Weights of a small image-text matching model.
Data: trained on simulated stained blood smears, 8.8 epochs.
Rows from block 3 of the fusion encoder of a small image-text matching model, named by matrix and row number. Rows with one number within an expert belong to one neuron, the router's apart. Each number is 500 + 25 x the weight over its row's rms, rounded and kept within 0 to 999. All counts start at 0. Numbers have three digits each.
Before each expert's rows are labels from the 100 texts, of 14976, where the router gives the expert most weight on average: "tokens" is the input token at the peak. Only what is clearly more common there than usual is listed. The data: simulated stained blood smears. In brackets: how many of the 100.
# router: router (fusion_encoder.blocks.3.mlp.router.weight, 16x128, trained with AdamW), inputs 64-127
# up: expert up (fusion_encoder.blocks.3.mlp.up, 16x64x128), inputs 64-127
# down: expert down (fusion_encoder.blocks.3.mlp.down, 16x128x64, transposed), outputs 64-127

# expert 14
tokens: "y" (75); "t" (24)
router.14:507522500490493489551491492452484528494537472508469496514568511514534493514486499498509525533472537486467472531497464510494496548482475485530469473492441495483512496484556497516524477520522497
up.0:460510518482531464465517505523491468512496514530510492512478502505500500513512451484498507485472507491480450531480536540525491483521529512517529516515496513477477456516468512500497497474528502
down.0:500510514477507503535492484506508455484456558516496494499469520525472531512526511461486492546511483497501524486484569475529479492514517498518564477516471461503478486499513530502462477504532499
up.1:481490514521488485461542484558469466458500491491494491488516489470492495530482540507500490493482481525532530500515499491495496494478499503538497517513536451498500513501492475480494507524523469
down.1:549470494459546490515476553499506484510517505519467499476513500523513486483530468502484509495520494480464558480511479468527471507486513501529461457525463487552517499497494484500503475503534486
up.2:494524518501439495505513518491535525480520497535531515547487500507498510520457494558517522492502502504497492488469495501504543473495479517518505475520502523495520471493495470532503505533521528
down.2:503497542498482465464537480514502512504530465484520546493492471503526461509544494461504496485507521535509501531470449523508491534518462498502441496503495496469532516498514477475510465503524489
up.3:489462501469516521552505490463503528458498557551513496497479485515535464532500485552483508539467512476499491531486456489498520556507533502487513508484546493473508473500528511487451499545519494
down.3:472504495484551512526508513482483503512468484468500471497540540544524487485535514474505504497509501505528539473548502502534474452487467515516512466496482529519486526497520509507537482492502453
up.4:502512503508487460458550505508525462555536486476499494469524508474472516508483461513449422471490462536504503504473485469496464526473532535515546505482513467518526507516493485531508502520521494
down.4:528501508497485509491512501490513486491510509518499513565495470460527489548515509474509495462502527547502479520505486462429467513494492473478500476544481501481472544434516495473501515474532518
up.5:451514548550486476480494507537476506512514525488519457543423473502507559498484522511484461510479458495519487461500506496485523480518508497501532523480515498513466494475483473489479511501538533
down.5:497500497490492534532542499489496504497515472502461497522500507536490478509493513495542458487490464569516521476497518517505505481485522503520543480538490492469526506484504528458460473490462486
up.6:491527475464516486491526472471523539490516510530481524523522521528504469510470506473529497522496512523482494489465452523516428501482522497517507473552497539466493485536521518512496476506495505
down.6:480450484495495503520545509477508532559463487490499509513500508510505451470487452513504497493472510498513512489510459436520501492529494503494505527474506539519526526542507503521491504513514517
up.7:509488524496490477485496535557481471543538541499500493538502487514473491497504506486523520522497517472490517511454503482454497498518488508469454484519462455500519486513532547510557458475514499
down.7:502499510526485533474534524462520482529483525532445505499542430494543499465496531506484506474470521491506505479482478503515510541504452482507517505540518539521492466513460494516451531516494507
up.8:497529509472523534511533486500498448480511524536506498533484534527517518464507497496501510479523509492514483498526531494516504521500483524477481522483486492456511457502491502479493524504507519
down.8:512541504442526512521503484510460460478533509523469509485461486512484469479495485482528520535497489492514490545512503477476466486497548505516552522514504501444513507514499512465482453467487525
up.9:479476537439519505499520473485508518487540518556514492541494511513485497478523459503499504493498549505505478499473508492536469507462495520480470537500469527480500482503516531506511483471532499
down.9:453459483458481499512474520501540492456436552508536469530452482530546481504495485526492476501462466513507505525500499471512474491575512489505488525471493530489509505549475526484491468493519496
up.10:472514482487569515573538497495546492503471481509500510479478487513507477514497494453471515492489514480505536514456504521491489512491510533466480514471510485453499491439503461539461492507528471
down.10:507462539564498470482493460503491501466489478452503526507497498492485496508540500505484513466529483487468498503530484488516505491495432519514512480473521486495537539480488487472526474516485536

# expert 13
tokens: "<end>" (77)
router.13:488475500490533488500494523471479517495513482480479463483548490553496484501477516486483500495466554458514486529467497474485526558526461489532436465515490488521517516465546533523489506475540534
up.0:480496559516501547509509487478467510488515572503483514519503480499444483488479492531543514519505546513455506505469519512488515570497529467481454473502498503518525495520525526471463454487489511
down.0:459480493503497474500495521504510517495477475495505466500508511518536548518538464499518539479513496484472518507493482519492522456515489471479538468517510486444449502479480484542513509511490548
up.1:500485492443528507507492471486496488459476494505484515510472518521491459498498527458544542509488483491517544511496458513509476530542518538518456502488536517487508488500520516507486468512488490
down.1:510462524514489487485469502504485511472478503549493481524527478471492482471511474512446498511512502521492481495505531489498488457529505500531478469535528482546493525467486521497542501509457485
up.2:507477478477489526525500505494506534472578487540485465493478480505500502492477491538488482482520478483472480479500541496529512502454525507489549491530456472463500479521506462504468491494518491
down.2:495517519503500501512509528528512455436526495499493478483492498467538511490447496493495497486521482484506501503498533467496451532512499475512462472473478489489455449576490525555536522498492534
up.3:527535495550491483501506482456483459507502474479504482565498485489493490505534478473477546485475516502522521485494537510433479499512476528538500461520497507510470495504491513474508487559499480
down.3:498516538454451460494498530499524530482468469502484496457533471509457509473519471510453509522472504503480538480547478516444492498498467536540467487497507514532495487510483524482516494486480466
up.4:508501493478471497514527508471513532479518473542496473480546471514521484483506463502483449459513524522516490512508529510524481495476510462486530497503472514534507522491472521457440460485558497
down.4:471493514422519525473473448454484532497477501537471480488499435490515538491484528522482474473521542495462480513517525478478491500496492509503456513498524516503491482520482491507509469507466510
up.5:489490486556504492538469474527503468525552528491508501505510488505527472516496470490530477458470520465519517512516496521503485465521524488460498464522453515531468504490486518457491519519530511
down.5:497524523459511529468473450472466513489538519512463491534491487481492540494505466514523509522461495501489511489541489527460490500494475506488537468523523486517486525518476533532507493510516499
up.6:496456524498514477549492525557508478543498485488485507490508515495491450506534520537511504538488510485502500510498536500508525512505523482479495490461521480538519450510519476506487500504510478
down.6:496478443527486532519494454496523489480512518514517474468475503483459487518492489520513484525516497465520521530490517491537482478518528526527507522519461477512500500529500490514493466483493485
up.7:507538560561505471504520528506511532463462531511494497499496490464486507494509509490463522485517478505469488493514506511526480442521471486540475553498546450526501516510499527452476503472475516
down.7:482503501488501503503529478490529460553480502507502482505500568531511486517494514507491497515520488481473490487517537484492527512490538457485489529505503495473482442478472490542538464518466500
up.8:501506505508496473510501497496529514465501457512518496531474526529521497491501501464541469527493507486522498529494514507473446540519508492491490479500497451433505556529463487489544484527492539
down.8:510462505510513507558474471481504523497474542493441483490539500523499515506523452502467513468485501449486502471531515487503510509489485493536430525510503546500516509499551488525471524497492484
up.9:494504459510492499504529537522492489486520531512518514462516503467545545517466507519536419484489499520489483479514506480463460492483505504489534501488488518543488501509492511458479484480559474
down.9:520488490460502484497452459487504505522542558516488475503471542475526550497535502486498512507494512486525468498462502554553482514503489498519507502510484547554532529522518471530512486498508504
up.10:554544495475454542475535468510513446519484540471492475513493505484486547509538505504490522479487503499493497521488537504474479452530558508515546509502498495448493479513495466480495516513504467
down.10:511481481454535445512469515524537489486438500473486504472491542491448448491481516494492550495522497491478528527450503536549496505494492500484457528486486521479464469495526520491550503523495499

# expert 7
tokens: "t" (71); "," (14)
router.7:495488497534474486490442499506537452519461506485478489506480500535478529479480498494481471484475464506494511477496495516475553501492533500509484478504502474531519498500495516456529505511463505
up.0:486473484509540481471493534554511509462486527489526492482460512464480473474492461495493468482535507504478500492477526502493461472539532492518520487448486511484498489504563503491513524504494510
down.0:501491497483476509479489489472505459497557442526505520530525490502523502532529549529506461494484482524521488535544482540435516494515473525504485472535483518500505524492482543531524465509542534
up.1:525516481452491519490533481506535529486512498503492539521491485457522493434498474507476508470490503541489477507447489486462514479450517462447491549528471504453534499499480509537519533510487495
down.1:503465529492526512518496463493483494491537516484493480503468470496514475523493526459499538485487505515493495487498501559539483489514514509545513527470494508505507484509523492461506497508473493
up.2:500522491484526560479539488501529502514499488502530488475464485462513453479527533485513524564506482456482480496539514507481474514504486472497487489505460545529531499510491469508508526502493508
down.2:480494540575487492514547542507490535424521514478487507528485507482527477485560480476516474439466520532498495492515505474478521502521461511517484516505499487493502487495449489473531476505497496
up.3:470498494489496474537537482510502466543513457447513559477493474491500476506506522468531515506504484452563443518426522486493518529495485505499496525496488474483526458505505501535512488471478476
down.3:529529499535500516503479517497457550453504494484490478452508450508496499500515480529500534479485520488492542475472493493487494488507464522506471509483530478534530493502508529520491504465507496
up.4:477521468513515539452500485488516461466520485483503498510498470508578454482493472524526449514479517491461509501465463512508567546502478512489490510500519488489488525506514520482477485496540509
down.4:497509478482503494494537534483515495540573542516471469517458523504479475509474511463514511459509483522513504495534479495502496472511530517527502483495485512510493454492503472527500493505461509
up.5:516537483469460553498512531490468453478531478507507510557469489542545538548474492519502482508457531508523533531493461545485511491545484540484518482472528429481505486538511504501516498527548526
down.5:474518514514541526507500478511534520529451519518512527455450503488464476513497531510508534518508460525506500526514532430443481467485515518525496486485481538518504485473501489490523509486473512
up.6:521502472448494513483494493519481513495542520504532498522474455472478500478514524510530493541486468519475519489456502531511507493474500510521486502483528527494467494544519486517552498530511472
down.6:520533479492518483481517501479503476558521509487474483479521488533461520484517527465514482499477490501552510503503498508465466474500526506500500538509490449532488551505507535526491496461511499
up.7:514469490499481449530535505497475504518504470481476509462511535482538506471520522535518522493499459494507492462504523544524502489529440455500535477469520528520480475490507469459496492450450488
down.7:483497534494494541500510453468528514487468487486515477508466498526457517493505499460490513487502498534487463556491524439491531464515525467499519531507512463482485510503480523506518521527491489
up.8:472513505465543462511484490493504513513535507487501519484479510516521470479525481522498497493547488494461482463484511513487473494516465477496540513460482506533549505468500516480475498539510486
down.8:504479503496460520474502534457465507511542501529490493485496499475546514523517501481496429476474487523507491455506479462517525515512471491501455523556509546485474471524464481551508485485490511
up.9:484539501461511484514551492534514494534492479470475505454523452466502491530469481496537573482492499495542521505488510541483519488516470505467536473485520497512512499501504480522467526502496521
down.9:483522513561493464503488526509464474542474476509473512547479514469498474518534521548504560535526476522505492505467498494543462484548492538508511524506457497523525529531495491518488506495486509
up.10:492464511540498532508508488483517542517494499502482513499516542499496522509540505499478480553462468509483521487488520492521572450538477451484547525476487492492493503483482546534558491490489494
down.10:501513462514491479534497513502492495467469543513494470528516517497486486486553473435540460472475510506531494497485500570507524528489501488521535496510474537480522447485479496514511490536495516

# expert 8
tokens: "c" (51); "l" (27); "n" (18)
router.8:445475508446484514525514511481507529480491478488529499502492481503537491499492486495452491509491500522502487497520465503455472517511454499469482450463509529495532499510514541470524486520497492
up.0:459453475517497517477528532456557499548493477501485485526507491522506483513473464528488485506489513522479503490501517477470553514480473479491542513438494515466474534523500472519496508493477488
down.0:527540507468488507489474528531484495463468487450514495515514472480519513509517495488503439516513484511543489465472452504503504527483517528483517527503452503512505499541493475504508483545501508
up.1:529507492521472525492481506554485486538530508519522519509500522467468508496468506527486523533478506522454495500527475534489465498520496494499533528521506484516473472502470461534494538478497481
down.1:507554497523535474536502525489528479482452459485496511516506521487513503487495486478530485519499485483478487475467495498497484510493524524431501489520500456495518470540526502510508485453479529
up.2:527496513555473523445507509489466503534526498511481497497480508523530445527512511493478466546483498544499482506503517497518521529519517538516511494500499536501492541544486466465508530483496509
down.2:522482503515515487483469490540493494509502487478500491511514488484485485502524532512522506481469485460502543512484516504461487455470518521504538494511474467540465489461503538491497514521480491
up.3:473539483543508512490515527554541453523536579492515485499494495497516492478506535498539530505486532473503532487525524493513516468506517499490477496498479495485471546472495472513468528522522490
down.3:499499502456530522476487560463507494478523521529480461509507487475477517503500479463481549482534480492478511517499547490489480530529510422484529495481504481487550475489541529505482482505493553
up.4:500480502530466514523511543543501509543500499459495509450493479436502537497515488492466475516483463497512481504531515470503518453484523464549522504487502510473467528468518462529515478457521486
down.4:538500490526457475471486513474470480490524488538483501492550521485489469520482517539501508470517531496479532451495530528499518515453517519481487487463483470520462517487546472511440500508473537
up.5:523506445501522492496450551518527483522466542517507492537541470526498525497489471502488499520546507496529489500479523469430464471490520468504483559518527534506524495506487526523501515520450485
down.5:495543518509495487533482515504538489553483498494491513446487479483535465455502485526499485495442523501506499493504514551483518466498510507488512485446535511513504512536482467519490466529501503
up.6:516506470500524484479469477484520502546469522480491551472502484500490475509537462495514484470482516501491496516546492518522493485478476487566518513512517494534468503540467512449455524509466519
down.6:498510513504537507520474508483495517490516481526525505538497498488466489532473492509472446451523453482495486485492472490481523536469483514452501502526470421501503504491488504505502508532506501
up.7:484511491525523528483462496494565485492504536506516510515536496545492495495516535510510477543516499497510495481480484450502457514514515499510523506468534544494502524490462526478491492521496506
down.7:509503521470477502517495519476515490552510514504472477486491510462535457502492491503481501459533476485460484459536539533518521439518501521504470501479522504487495516519497516551527527486515478
up.8:467529488497484513480516524496514525493475551560518527491542503502539513520507455488484451514467477512490459533483474503471519495482505487514516498507513490483490512543507496519517514523548503
down.8:502470461474557490497515513508476490464536477448500535476526532513486478517483529485501508504497502473498522483495455496524480510516489502528523518502480500488458466494500476508525506512520495
up.9:499531487457486513495530504461505543473506519513523478512516447536549476499510452473518482499463525493455476508487463495470528505471473527500508486508527504459474478515521521471488479472468484
down.9:533522439495521474524480490524466493448530494500479534513496527506517490509509517473488544525476499491543470523526520480516506510475500492507512526508467507488510488470482491507507538474506472
up.10:469511503474508509486568508482483490494535455530508517534497492519518469525531459492541502473515439531521476495475497498479484486520476499496530483479512531492490517509487499531495491504478522
down.10:515537489478478441490479520526473471429475475500491557529516523480457542510519540496491495507499532499478490518489471498485507526475509537507491511487475482531481504502519492516504483502516505